From a checkpoint of a small multi-label image tagger.
Model: 32-pixel images, arch resnet, activation relu, depths [2, 5, 2], widths [80, 128, 240].
Training: adamw at rate 0.0014, 21100 steps.
Rows from block 3, named by matrix and row number. Rows with one number belong to one channel. Each number is 500 + 40 x the weight over the matrix's rms, rounded and kept within 0 to 999. All counts start at 0. Numbers have three digits each.
# convs0: first 3x3 conv (model.blocks.3.convs.0.weight, 128x128x3x3), inputs 112-119, a 3x3 kernel for each
# convs1: second 3x3 conv (model.blocks.3.convs.1.weight, 128x128x3x3, transposed), outputs 112-119, a 3x3 kernel for each
convs0.33:514477501480462473488466458465479485462521509479469497530525536554513524550513548486547508481518529512510527469420467476389450480457458439477451470447438474428426524515514463453468518503483513497481480486491506494505
convs1.33:486497428475494439468496444482502483511531490518508486493479468502483510458475481533520524494503536476518513520506572510473539520463484525496504537491488517517488564567571566585617584601598504531459523578527458513474
convs0.34:525565540548548531524528539429402427439438460429388430505480494459473496504483499545548561502552557504518531519552521523565531543525510553498520542508567532505534505532499493528539487533504508511481513457509465541485
convs1.34:481492438468439489444487495476430434439411419439410413512503509536505535497499513526520468519507480460483494443476442460458468457450444453443439471443452450460445481515483488498497480474455487494473537461494509492518
convs0.35:530504475491513493525514510489501508468474475481557555417465381451446388455521437510451517561479505597551482497480490498483492485481501473454432500429402508507480506506498475490486501488441468527460482526525458509490
convs1.35:463438458380368404432406441464450488461415460456456488532503496518464477540511517472440437494452435569536474525516519523512497514502501522518491532510494514505494503497477510488470509472477538501545405398440454416484
convs0.36:505488511462531452479457527494542531546487507445469529464502517480531611549567524532546560483519490499490476532536517535477495484453451525481531537367511484498436531566569526505516478394483533555538499566527531498553
convs1.36:555570536529530453431434472527528509505543545478565576535548479510452449509452492545525518473459431470468491506495508495473510493515517433431449399426429435447466571534505562531483514492472577613577515486434435411499
convs0.37:485522485458425535503494545461499490508533462523489469464502528461626519413445470536514524542508537494469548482465471486515480451465439432461530520629556442519483596551538501440501534499539477507494485451504477470493
convs1.37:540538530566451497559544518503521496553476477531477508487533443500543475486487508531424497462506582466513536520536511542529539546516516440501522440476543466484565486525546551543546546562501371446384535539397477484394
convs0.38:512473470524441493485457517463499473503499472493462495482488446417505462463463411521519523529587499509528568450519473388571511514488481462493514516513462481532463464483522504498512501540527509470453487468473504457484
convs1.38:532515495525531501501473461481526550465479460465485478511494481538506470486518522473461519507510481488535485486473521492464471465456483448502543454514526508525512558550563545528577511593559527540510541500487531498517
convs0.39:462431496447459463487498451496498536456469508489505543481452528524443460502467448500418479476375462461457520506524508476500504488509506471516469539514451480532516510534462570559465536547517485538581460523530521528504
convs1.39:493474558462441482544489536417490508418505487433494439484467526469420471479427454566559462444405391532446386492549528471521501459524476556527494497535514459455503507451464495457474507508533464502532459408458507512537
convs0.40:513483488530510499511478557484506523508534529555543512492465486441451539434424459440556550517576502533479469508502501482469474519477511503394491421457516463554497469518510511500558520523599452509472513522482547496566
convs1.40:456455421448452545468513429480459540512508530478501462545559538596503465577473535509482519509440437514455507553508535474448507500477492514497530452500497463471478477497458483475439502483516524442547444563590447625464
convs0.41:518539516538570545533549533490467459467452437493445432500540513499526516488504468557452470571501507545515520498516505503531510472507486479472440465453434455434412515473444504481480487504465480500510484509484477457448
convs1.41:469475457458470466447460464403423447394420456393412458448415430450414413466432422519555527479541522473501493508512501478478486460471487501508488504486479495476479473453439432442470419440454472506474484492505453466479
convs0.42:447415424515507513491427437499485525510479539508502511508499536572533559506546549609578594616607571566537541503493493478485499488485519548510505515525526538505438490478488493511479555528522464481461516517500482486495
convs1.42:577489525594482513546479504433465490433457466438468483528453493449336382483409475418436427489517486509537528514512504518514486487493490447436432421428390391405433501490476480470455483459458506518520532499522503529509
convs0.43:532498502493530510559513513415406425436429404480453468487500535537512504511542547494516509528527501516559575502505474516508497546536503475550541584510526534527526421481463449537482406514492450458475430464466478489498
convs1.43:489511493452432428462500435467501557437487497423440491472517499418518477522514523484511512561568486541514545459440487422482440488376472530485503563495536567568535388414434337432418384382410499505510462409480445461516
convs0.44:498500513504520506503523507514552535543495529516542538523512532564541577508518537474496474474556480447507477512483504512419471510471509494473479496497457512481495532541540514570542543567493505491514480500502472497487
convs1.44:420473466497552418456461484491483505512529502532531516495501478525544489501522485540498448515503490502504538522525528516522482516501505492511496478514503535545523508529505526512542530532514491537519513550484486492500
convs0.45:516523515484479525531529571523500453523548496500490523551533428497560536490478490505464475525461437523536500502508455514504504538570530532506539489483507418447536568462492501492488531495429506502480530497485560529474
convs1.45:482467475499505472535490485465433427478470449480519548441524493468491445486473468471449465502461521518494495480471437439454421466467462541527515530504508547537515489521544497454459530476477501502480469513486472425411
convs0.46:504506487510510519504509508551536572547526560578592576539552507507507515493513502493505523500508491497505493470461467476464474474474509488476485476512492485487485520531512507530514527527526507506498514480507512497516
convs1.46:496496503515512508498501497442436442470490465464473471519514487528524499531519509515507486522525486490484452547555543564571561575576568510521539517522529532524540470469467468461464472449452485502478497525507487502497
convs0.47:545518500527480530546484479484489502557528552529496493504520436530492508539498451508508457510554497526512534475475465497509492493496493558477503533466487505501461396458558398492569422474552477521545492532554505503533
convs1.47:520491437499470460459446475534517505553506469532483404505518499538458460492483547453444505508478513494505543561522529548489474498476472521471431480461482460456483419468498436468486435476473442471457452532470463486441
convs0.48:584501554513614535591534555488479495530535520494506480539564498517590580541536455535484481510509500501502516490486521508507508503453484522496497566446565519532549530523508504536557546535542507529497457515479478421544
convs1.48:402474393440434423425440440453431440432446445430465419475536532525542529504490465527476480483500504510480488486506502492518502498507514428379440383424379413372381443405407446447417435428458477488483474494453499451450
convs0.49:525529523524530495525515509510526537498537557515538572496439446468465465478480464515489503505536534494508500530534522504534547521536517471514481490512508483498515531539549507513498540503474510484494501478471491492484
convs1.49:491486491474468488477463481446476429468513477475489474522507489497501496481505488520513494514518495499483477400398382424422415419425416482496489494491484477479474497495472497508494510509490493503519506498517525511536
convs0.50:503537470520492512485504545483522512536530482511548498417484482510487498447453498453428538511448485496522507479489459484510430489441503562584493476516489545470545471408442405402476477508517460475478478505531453505560
convs1.50:527463481504442489504527506475506486503522461516481411515508468429466442463451465494498483484472533494473484569627562556564621570536545542508539536530525543531541505539498509531509543542535488527533482467523497483516
convs0.51:501494488481523487492493500470457450511431464478520493512532546519550514455488529517535511535524501489479504451445445457424432468430400453475490496489498480495467470456444427470446485433476524516548526545511484514510
convs1.51:505533487491494524506509506523441484420427440444428486510526522486543514460490522488487493510504514508514500516505484501503508533503500513525535525534540520521528497501513511503494519518546498520471502523535542512500
convs0.52:489493448498484501474523508450465445469467467501479481442499439475489520436423438472531461505510416532508505508518486495499501485501502557561547541550529513514495503484468516511489466493477432427428447471501464495473
convs1.52:547549535538502529543550517467483478440476447444455450473467508447432491485460497537489512500459486511470484499478484502468487501502517529513500504483472465466459512473470516472451498489451434462456456419486462469468
convs0.53:507368452369553454423432399486473478512543548514497505479516479486549453464632495452507578488495448489591511511513504504503501506513522491492508497406481512447505456501542453437503536487514483525463478598553438489488
convs1.53:521622474586608517440485523479497494501510504413475499503560484504584535460486472491440487462445502515468546497564485530512536516469457431458507482407509511490486518544545488520495523488565500488485521452529423520538
convs0.54:519474569454567576482517537507497520523449509497497493475455475503404517413508517564541458546589453462472434502519496525496528463511485493483441561422536508508515555533482567545441531496525505499529482537453433415479
convs1.54:544498495495469361535430420456447457382437467443496527500475463549465412495525469511517511528551524490489510498497492465460477474481491495471449446501484422432453513504432507460468515467504523449518539516437586486445
convs0.55:476541550467508524438466506487385471504519455509544462503552567504523476499475474472475492511474473520518487464424476511536518514558494520498499482507521487483469541598537544601580452513541495517483473464480482463478
convs1.55:459437468512527485514565514478493516465540525458548510498461489493516477545571534507521478513507465470502466494528507488541526497521496431374474431452444419437501434399444419470500455485531463387469500439472502474519
convs0.56:546526497484533521507513535474481461481489485467519481572533497538579504528515487480443526454397470424413479545516492501495470516506461483505504500503478501469434523499487466483517500557545478507486520498469496494514
convs1.56:540508532400426505417460489435443488481504514501522517517442482444437472467469498443439484480408390471446379507510498499548504512495494495432493490440476501457444490526502476506479473517516542554509485464505448481480
convs0.57:511504539514554565518586581454467538443475452461454495514530553471574524512571503498491574498540511481434500457453477532518511488481476499488526462474486459498443504524524545533525561567516540495500527582570525564542
convs1.57:502494520500506487519466458493485466519502436443478484530498503535544516460486514536536490438529562492472463508467494489438461503476501524488446475485458512498482537501535548439528596542521485466484489519551565548454
convs0.58:483486461503512431460593474458493468478522480518496513509511438501521504519433495468455468543542519496543516509506510516526517526566522485523479489443469483589470461486510527500452560615521505522485468563470481473469
convs1.58:485316499540532538579541538465487460478497501459493485516501482448460504501515507479449470515471466540545507530479519514507526459453491499452444487502506467432457483463453530485505517491476487351550508436506545564484
convs0.59:505494504465507550457434529518485509482511476531506533508561480514449543511454496494456514440442510389476536492511458489494509451503501536558518531427463501527569540534504530504515525513499509540579516486555551490495
convs1.59:504510500574525449508465484450471508523410482474434453464477488468375448466444493428436510426503524459506550494471499548525491543458443431427434422455482449446508504471475521499514505473521424451421506451469532542457
convs0.60:445480450472494491445509464510492486476481486487488504498554503546575543564595544457473493477461516448495489501501506498486504506523529513448496491468462510479495467441429452449474437461489443461486460446482479466424
convs1.60:483486471482470472460475476494518511465545534470527530508542522516556516477493498525486491522473475512485504509519505483509496493496490457487496465506498464472477491526506490519521481513513528546488534501508530541539
convs0.61:529523530536496520531497531491509491506497433502528510479471547414549471459492471532512517513508517505549562461487471499497515473486473536500555462465553460487520511498493475484484451499494558524548497440552503441511
convs1.61:425607456538434475420541549473520463497548524512512472508513504514519482516534499470418512523529490509474453523496545483515526514495511498473505473448486576486551470511511474505484498488528456552508501401419503438476
convs0.62:509486506513504506499494454447417422456454422458475444471495494435502494470478418459498512480521542517539503582609564616602602599600597500507525527462499492485519444502466461515543499489495463473491499512489509488458
convs1.62:494529529522528511520498485510528527478501507495510518501481498523499465555545503465497516511506511530501505361391326355380343409346372500478502539495512544532506423392402445434426448467491523521543520559558470504494
convs0.63:514457446531466391591557428498527493497488539545470506543491481523452577532517482525574517449505560521466510503507515531473553505505524511562515461465545485411494536527499512550494523497467496474477537482422528501497
convs1.63:477586551423492490505488462509490448465486473491516525526535590455432591498463556386445499522479483560526436465453476483480407493488455460439490548434446457503486554537539499537484526538437484515506427484576505454497
convs0.64:485463514484498494562532524536496439542490485502486474441450398432567472412433437572555492605588470515488496507564519524532546537524532471492497537505549493475525520534533427536577420457534477500498512482509531512546
convs1.64:541550414547524417540507470489467505481442494502457519491513500576589457550514436490456447495533531497516523451467460444453423466454438443430457485470454477444400472513530477475476514504468485512501524523496426476478
convs0.65:478489481490483485515509492521517533493501498507497558516541512534565519487478521490508501476486503468496487474507474454466442515473467487461539522496469449475506393439443436458469513490440504496505489465494482499548
convs1.65:513564521514516509472472507547507513473487501485494465546508500501504490488465470498490506483471473559500491526521506503525524522532547509525509512495524556492515504529510500531500487499468498530414484504507492443508
convs0.66:554490494464532473507468473475467515481480501498516490535579497534596532476552504481473498535469506469448545500502500506507512501502513492530527546554479518525493541533526530540502507524490502498475504520490501516474
convs1.66:465452473480532472488453491478491502486495489510494516478505455484474490483467464525527501496496489492497473474473462465462486466474491522534531528537549538544549473446453494486500491459492449431463442513456483472495
convs0.67:401502539434490542474504556502524499529500523525538463367474511452510526508560554576559494563501425557491526513484503530492530499480488401481535385568579443531559471505461476458505487485565548514517569483416513447426
convs1.67:577554490576563470550512481505485441468458447478457518574512493552484440499473526467442501430472527461501480543567460543538452508530482466479524514510536551557562466470461555546500506511456474545484506452522525450515
convs0.68:500407449418370460442442447480434440472492455454445432524511524560556564477485525490527522537530526487501548513472488490484511467467475498496487467486548519499544534500486506502489511523524476453454457441472477479474
convs1.68:529503527536468533525499549545520543498479496521519511524522488539521497519524508483487476487524507478522483549526526513480478497454477544561546509533562504519549440486469462473457444425422441461421541538475482533462
convs0.69:522516515513524509509528500384372376413421368493443399470435422485464413508481477484483488494500501512497482312318296281311304288263299491506485480467512441458493538518516525509540515531563472489479471466451490479451
convs1.69:522503505520488472528493501529501474493449485476476493542539533527522518506500510541522488517501504500480490446369409370292326375287341502496473488500479472484464504480451490460447461463444507478488510506474531507492
convs0.70:499497505499507514495490505408392453421406430438404428476490485510504510490491495518524507493493500492491510508506484512526513502508521501507493493518519489482511569566548563572578549568588496479519485477498487501519
convs1.70:496500507501505507483488496497528525478514523506529535500529518508535514494513507491493505497498498512509494501536518539566556519554542496499507510513516504505507456483477490515510483509502483490502476481509484495510
convs0.71:479471472571572521575515458514498553527505546518454517448480431513517424497543497488474506507488477466539528498483470520505519467489498441491493495445468540525522516459451550531484564530513499507505505501510548505487
convs1.71:466480515492530554522523448493498475496502442446504525409500568457565609501508509497555517525545519493524525461495493472517493510522517500488481448465509498519524469524494500532478510507434487504451511516451513543458
convs0.72:432430452431383425477464456458477472459446447507487462557566567529558554525533537484474462497465454458455453508522478496511497499513510339359325302292317409332415565529519542531537489488555550561523535563551488543530
convs1.72:466471517425401460447400439552541536556529515546535535530507531479409474477447479437501559446465518503465471513505490522516498527507497486462475497481491477473503454430432473444432482467462501551534514557553510538531
convs0.73:461458431460529469484512509505473537505443499573541518459443503437597475472478458468456469546601475483545539500512481516486469477495489519460501461468420491438491561560472576512499474436466477488511480550488489515463
convs1.73:544581575520509535495486486526513482522519483419435465491450485504565537486519549491497531447578615439542544498523477450546508517518505479468465456500496546489551493511501484489542490501561492558479552544513485500461
convs0.74:502497526463489521478422557522509534507499504513485520532485515627457534519479448446470465458451508473494511510478498505488495502534475492475531500509497443574488490515516518460489542490487424504540488451561469465516
convs1.74:490465519542552558488496517471468516459467507480532519525493527528438491545507545497396434481374367507436459527490536521510537518489476480541465433448462507454509500454480491508505515484526499492565547471568517529508
convs0.75:530520516553483533506525527568538538537530521557532518531513434517522488461474507519530522520488482506543493447409375413394330401385393520499541489514534474518499495502472523532514482520554530525501543530529505508527
convs1.75:486508512475503497470473465472495440490515495441476440503522539476497490476482476519507521503486491502486469570573540531546528554532502503488486499488495501492495482510505486533498508528484494517503488505521530519492
convs0.76:507507505516516487532481469505539537492523542490502531505531509546481517521500500525518509478488496490502487497484486502498494500491498510511497544528466514487424452437495461452461511464474489473472501491470486490501
convs1.76:488473533515453504539515539463457448443434463454453476553489533492281419522436516406422444474494485539573546508510512514505492515505469537487473522465449524474456491471502528497501536490474465506484518543504505550496
convs0.77:503503494495505483479488498534555528553563528509541502493505541506535528505508514477514532446487523456475513453507442484502502433525487499535491529543543496537513456472443480526477463495492521508480498488523504489535
convs1.77:475519483519550534500546518569540532519506462512496467498478474502530492479509510546531530533511502540511511559545584545540580589577615421446465432421456447474440477460466478478480514485505468509416557584498502523479
convs0.78:490505501511507513522500504522502504570500474500458478495476515454487585520511580456474505476473499444470479525480490560493495545487512497496461558506441523552455503502521540477460533488468469501522439467604505482487
convs1.78:542498532507506474494458531507469425519494460533530460482522467538461483531469497516516520489492470517461481484457494488454467498444481446475500446405520519502544535522485542492514515513504482506472529492446512453531
convs0.79:502497483500497499493503502473493498478491485493504525487492472484467496485474502512505488502486489513502520498524509514497504480493499478512513497514517485497494497464481458438466442486488506497501494472514518506503
convs1.79:499486500513500489519497499485515510473503496468493499513520513514517509501507493502508501492502474484481466408407407413412411420424410494513513512529527518519514504505497514521510504501502473482512501506522508510523
convs0.80:498523487487504517535546540515500478497468501492491506478541456523535518553547566502498439424479453513509515468518502478499461515510478497538488484453487521541533582621599514515533454461465528521543511534509484503487
convs1.80:445463453493515479502483479509498474491506501560552522546494478517481507533541509503521526507511544497480535465495527535525529528501496483528542461457521498457507529511521519466519486412438495535467478536499451424449
convs0.81:487519519514533488528531489520493512481522535491523523489525545506521505530542524425401415399472444434443420525501507508491488512511497497514497518538494516521500481488497478459476490471500479504513505521491472500504
convs1.81:497496504454416447538502481457439460460442475496475484552407495503242372544423456383427529403447525456526549509503474505493472506493464515459481478447469481455499483472508509474505530493489479508474490521518480510520
convs0.82:500488477553579517513450463433413492480505533477494506511503497491569500515462557527513542515506559492610558509494500500485500487462489567561555501481619516580611517499496520510546510516510528523469513565479505431500
convs1.82:473535521437525549456436469482437455487441505461481490477459532459446541474503483471508491468473498496490492475471480471528500505526472418382419391402411423407396469484502472495449492462469499497523451445524468462452
convs0.83:508491499486469488484488476467440460436405430455392419507484492527480513458477476531505471529532490470474456538531546523503541503505526485461488507492477463481498525527486523506481515458472514492513534476512503486491
convs1.83:509484478500501479519506495504494500485486498491500525505513502516526519502521518508503490491502504487489499462461429480472451475480456506511518498502508489498507544551531511541538493503494500481473498512507494506497
convs0.84:503491487514509504488511508499499527477481529491498516506490469540528453483487475487526495499537541520518506446430420418473392390434395458482462454485509499491456468489471518559492509493478516517526490483501473507485
convs1.84:536527520500489511500513516478474466432469458434450454514522533498519518503503503485492495508512477500486482536542518536520517538532517509519514547546543530543541445435463445457475448440455479483468509441482507502500
convs0.85:522533512514523513504494486496534541528544506558537523527504515540551498465511471483507471496525486483528497555532498525485477497510487454449464461492492424508508480477432450453473477547524499503469525532508507516521
convs1.85:482505482496476485462512496566570542533525499537525451501495509510524501516481498502471508464488513483482475470492502472529526508512503500509529509498527541502535460497478489558524538547546555553497562542522494557503
convs0.86:529535462478469422477392442500498510528483492496516447546500498509536435478458436468527507508634500440507479512482474517514477475463447458466464455553486433457471509479476551545530505564502529512525520433479498468502
convs1.86:569535567517512551573624526519527530569563561496474527478460518441489480487514558502490470494503524518529513535523532545519558554506527549572481510563466462463513478504442492511492503524446529546501540561548583566514
convs0.87:487465479465537505472525496450474464486402503491471489551550513468535552492512489522507513525499504520509505478498465491476505493488514486522466527477474494486470419449417474524480470501484499511517494496515502497483
convs1.87:545511497533512525539502540462501516458494517485494516469472483494492495491508513520507482555553501508501489488452511469477491459437473515545543495538535505527520523477536535479546525533564519460469497491474533508540
convs0.88:523541507534505494551501529531530506518536512563472499492549459509537498496528518502475505521465454516541535485506476445493454506449453529492543536486515516510514545516512526446482538544546529516480504480465496525520
convs1.88:501491427453468527561509521492542494529541503519524491549532516489526490465511489459470538469494464422498449538570573539599616542603637591556555558514577568526562521546562552537562516542565551516484453420514506473520
convs0.89:502529491546486520474517497485490522480444451498462443541546570572570580489535548526476518550510522563492467505492531515475487510508481499438418498518481524483524459471434448466424403393427508525520519503516505517514
convs1.89:517505517493487524508493488473528488512535495514508456485514514497504503482466471499501512502511523519497489497484505500487493480488480497510514489505528528517546524508543499472519511475516467476458488497475525506466
convs0.90:486528530518524569510510516503476461477470495448459471467483458488488502473489576479457482484451499505540536486494488479481519499517497522418503539554485493482528439448467462507486412505522430509496476530512477497473
convs1.90:487508512509539513475497505507488471515453469558536511529509490490513495517508514514537469448518539447532510505522540519473516503521505528513521483496521510470532428466485446488526482512545395454423436525464426476445
convs0.91:493487495511500509496475494531501506515501504536534534527543493520469525523530523493514508460495508493495479484440445463447453455454459507521504504487490503502496501491487489495512532512542531517525517484515502493518
convs1.91:492486492508495500501497502486515507500529510498523505504512512531527525514513499505506499495504491469475476471473465467473444474465436481493500513519523513523511521544536553588570532567556475488492491504518493511528
convs0.92:409462565386389524456426548549497470541512486479475527427439463429516485478468525503519499531503561469514508529473487561552524501501458450432409483543448435480463469454518453438503464522602427501571444438529504511545
convs1.92:590590547623500551635550505506461475501474519486507518485573540494547439497493481514458424491418490472520585500494477476449497493457500509523408482464444431430435507511489518513505496551503443476483473447463505541494
convs0.93:522495504495520489513494496487484437463416483466451477501507515499486516500508522488497492514485488504484505503515501514482516507532521514510488495482502513517514439446471496606491484531499500491498471487484495512497
convs1.93:541490516508450488505500499485500505473486461463460433513535540506503504544522514481500483479494483506476463467473441490516465509503466512515527530525534522516513435449477475513523484472498514498496487431501501486486
convs0.94:433433506438481498525563499504439502485483502549507524507570585330374513487443367517636601498479545469469491516466484488524494504530502506458485548500514503537529499470454491520516445523502491555505458494551480462494
convs1.94:425591577460505422479449490503481499489503501455480506505711628587688553551554519447520495500493553525523542522536525500527522496486481438373469492530466497494487476535513537547555507485522478479561547453471492515478
convs0.95:544532539512480474483460471529517546472466520491471513417464554455504485464476447475465467499395416490456379501482472481477494500507487504476535488433442485516520490458498561514497558532514553578509499493485513466457
convs1.95:524487563491468519454466496499435500473485493485487520507512502492463529584520517463575627445565647451548549521535516531545529490512504426507443423464499469436432487446495506520538501471527542521591547517544481510536
convs0.96:481381413422339360356355407537544539557565543497533493419399469407410444457390465468489503476506526504483503480499497502515493488499477577580578516473536551532527512530533509508543497530534525532521497528489494465520
convs1.96:536507551524466476530474523505446442460459473462444470487478486488391440481465512463465472481489515458503515498487472506498486516495503481511518506489505515507487492463468471461484489489480520537497553530514537534533
convs0.97:503472449511497480472497572536487501508451498493468469547471535537489497498468531446487538402430496421408443524509503518506517525524490468452485471518492505527522489451457527508488536564515498495464509495474498531521
convs1.97:431485498390473517408497523538484498491501511486485480568569484534505496495432517361326367355294367441367398514527505484510510506483499524480453465488410474407444506509462526515471498496492476537520489513533508521483
convs0.98:584509579528521532528572519507476511524473524514554475513520522509560581470517514463540528496533575496533578526461522496494506504517500490502489497475493477484502546610529549579554549514565458509459495551491467463478
convs1.98:438473399448509408399470416487447490415453435406421438524565535548524509542492535520501496475480466509507495510499530482459513534504495443488480465477475500485477506492511509476479510467501571502553593642556485611483
convs0.99:474516495518506520460464481485504508521436478526463486440492471507500458520506529471500449432489471475478501460502504483444519516512503481519498467471522482434469504541470492531500433507469482499490467516488438439455
convs1.99:497513476513545542491512523440436411430449389419394413510496502521500499496538529526518475478515548462492493532510517583549531618563524478497541511488529506544527500521529506575565546591566453491531499546542526521508
convs0.100:499455513474528481503522476479495492503491459542499505411463490493543516513507472456464499558560470495460512502494530513523498518487478529509507460522491463481504491519514461450524490537533462455507469557464462492479
convs1.100:540527514522493515562531541496561508516555478522466469480508497485600499518453481530463461444549548443479461470547510474557557521493504527483537541527487552501564519509509496499527491533523527546514532530513501529548
convs0.101:496513503527477490495514506381378375413478414440406386527519498498512509491494516515522491523511495531512496532522528524510501529541536496466492482517510472477482438423404392380404371379404496497474531464478507467493
convs1.101:508514494516506508526522512499468489470446474497492513509509501517519517500503504515519505501498494488487479459474459487499493463485475501519512497510513483499499479498500458494511453470491488487481486480485489500512
convs0.102:525631599469495539422387463563580500495480473458471497459467470532565413428510458463395482520488503517565535530569522449484512461502463545458542509465471535514536479496489528509487547563497521506519538538504494516513
convs1.102:459433472467453481503532513495504476455516483521511463491503525443536512486598518486504548423509533491489515493503480466472462519509504479480472529465471517462497538498525506480481464492504458454490433486449491424471
convs0.103:514524531596506393484420415497516477477507509498516496392519482529422484584363419503498486509525482458515508497549539514550505517524496510550472520505439542489472511576536519513496482411460510474481489451508491489497
convs1.103:561533530525571633510463537485447511463493509497512511528476529532682662524611545483483493512563576495529550486438461527485459521467482411477425365526458356440550523552523460538517497452475498515541474501560410496560
convs0.104:487444450476583477459466481530507486504526452514495495481518516410560462473610464476501545425593548499612540456499505495510475479496464581504497500378592478535559482493485538572550476476570448529525519561502516532502
convs1.104:404426429470604401463470369502481541500466543452516491486517487546484489510540515452423504524529510477480469447529506492527499472491490503546515576502554569589595555527538492511483529505580488512516460508531574522449
convs0.105:498486500496494504492495495382335359351384323378365362522516511539504535482498518488505517498509502500489487466460418429441420468429433486519497492507468463465467510503475494453510476454511515511498493504518531528521
convs1.105:503506506485505480478488463464429423449423436459428474490524509497548523490517511525504498494510503476488494525457484506475475522491501528526513518516514504507504432451427456486471440447442489503513484492521487503500
convs0.106:441489490485516497472497465524540536542532554531507533514487496496462477418495466491496500537467490497471500415426396421444441425411447506454496478487467438467443416433427439409440448433437495518515528516501518481483
convs1.106:532507541553548507520567457470444451497493440476517484526530546524545518503532517495524536449511504474485503477473454432426417481414435497501500470510530511505506504502521501534548506505545503505524500507510444537473
convs0.107:423447573504482600552503546476512564472520540496530478481457444512538503406583580463473498389505620437497590497471508479507511507526508537482511471448462545528493523476504561518539555531461498486444556497454466499520
convs1.107:417349486509430422571423459510537496496540527480557492504538569500579558580581496487517406547500382469519418484499429484538475473540500531516454443501498516481485516493510502492467506484474547497511522493473577523482
convs0.108:514570489533499483515493478503558536510496498472507466478593533469505480476451510491461454508557479497525495560557485527546480511478492501487510448505504508522494490501491517522511493508526526527536466473507482512482
convs1.108:533460491499449485507522527515499494539474503570529515466451494442460466503568536519517490496471471489486547458463443501455487544504565517510505422493468419499464492438459482514476475513509523485513493401485477438511
convs0.109:479486515477492483525511487506547533478504509473511482513477447497494513521538492475535533546546459499489455451431434536521471548581535490502445448565517480566538575516485552518461528522511522501481513500515494498492
convs1.109:505533530502462478478476535492418536505472531511503550497496529553493495511504470456434490509515523473526490466510488509508471413430458492428430409458467421420421506486425459426418424448466525464480512457511526491519
convs0.110:532541526486523473508499474502499533474501557483510520406434501529561489521572471387365511436356511489471491532517474519509506501517505496493461510407465508501524475486480543463472514464476536510518448430512501499527
convs1.110:486558537482493471451472484497520507479524509522489474459532534501595577567595488452441532494535717479515640502501477495514471496476471445458458415525533520515501525476486515511498524512470516485494507475440554488469
convs0.111:469464512463527476501472494529526517485507494498473456452505520500603533434513524402375375499466517493536600531517483520525515521545506434407471479452498468516535480484500518467470491498489513527512461499477449451509
convs1.111:459531549577572539542482485515505519514490538530548566491523497574626546578550506508473475479478524400494558504519478531505488533490458490484450431455460506475507527466460551557531527516494434409422486503453517521484
convs0.112:462459470486541554485555548506501499517512465528505495460439442461453499526498469482511501510570514488493528518499486469476453500445430476504546562460495502510511522544555556543510550505460542553522565580585509575578
convs1.112:495497514478475464500493489559565568561582572519539541446500484378435459499500492520500498497490536514466530524528532537509521522488505520514493526554522516522510505459451494415422497459458370376450333378447417456435
convs0.113:492504494511514507499504495498472488494464507522504517531509505529462516496521489536543511503517514501508504438441430447456415444451435463474465454485514480484469486472453491478471503535502526544534549513545529513510
convs1.113:487493489485492484497496496501502516492494496493492504529529514532546521506517502496501496484498496461481480435424454442437458453449462476495504487498514484497507508525521529548546509525543465463486479454496477464480
convs0.114:520508513550539493571487430554549506522508477482523497450443493494567508504509480491538549535505532512518563500485488495470471472474492513523582532504533539543577539514490526481467504479476516477508496559515542510480
convs1.114:542524451542518461494466545464456443474499501486501529449496523481489497526533524490500518498522488501496460468501492472504496493508501461508477500458447474393408497520531526507464499480483600534420518498428385434502
convs0.115:556545494522529519508565488522509512474500498450498502532560467523538492514553501437410458440416432462411342509517509499498470477508457501499490540518492516527531527507461530505481530524515518528489502534482510480458
convs1.115:495522519452418460481501536486458445433457445477443459502417496514310434563468524475587608442529545437480485501492504510497513514504518476421444422400440438412438490446444505474471496460475492516528509471490493497524
convs0.116:505461486479485526486506498436499533491513522530504501521524451482449481454480494497526483496504478534522467501518470501519450482492480468504479458510476472516491535478487488481500513511493495468457462459471470444490
convs1.116:515518523503483497495514532398469507419416492444417489583558542548503515536479450479491516486493497513509477516489470488465482466475446489508508512484506515507478487428469445415431463431418492508541465481503485524561
convs0.117:471516520489477484504481478525501493552557560522542573514519493506543457492503488438442494468494524457539533509460455528524476519514514429469476510516492517541510441456485431489458487496436522547526518499502490482508
convs1.117:502528534471501507472522464469512499485517502488487461528486500487512511504496456503513476506512481481490475539576560533553572480533521475466453499460482512492472490512490545557543504517499492516521504533550503552541
convs0.118:466459494445461465414376417496500499512506490479461461516509498482422521452509542456495515495544549520526513484487502469497492463493463499547488451494503508545478564558530522554565516540562541553542523527584531516520
convs1.118:459394504487411525541541529408427467414412447448477471551553543542505493558550531471483509491486503481479473472496508506500489484490490444478433469492448449459434506516504502514505500485452482485506502438514493535518
convs0.119:483510578455497535500469470501500507489515484513518486458498519507528522524518485511514522496456507526474490431547549412532527454465526489528476478514477520481522507598563544548510396439445499522505518484537489525508
convs1.119:503487540499479443518503488499525490503486434520482425451503498493564518533554535469525490486470440484521497430410425505517437523528473373359430396387387457433407564521514536543553500468484548482543454448497522454530
convs0.120:491504507504507518498492492557542576536501551547534543520528521514513515466499493506503511515500499507523506515490497504483486508491480495521518513519515503519512351366335332370376324340369493472484529485496492487482
convs1.120:508500513508500505490483496463475439478501466480484451517518499491487475505495481509520498481502474471490463471460467460459461476466468506503512525528525535543542559571555574591561558578559495492497475451485493483494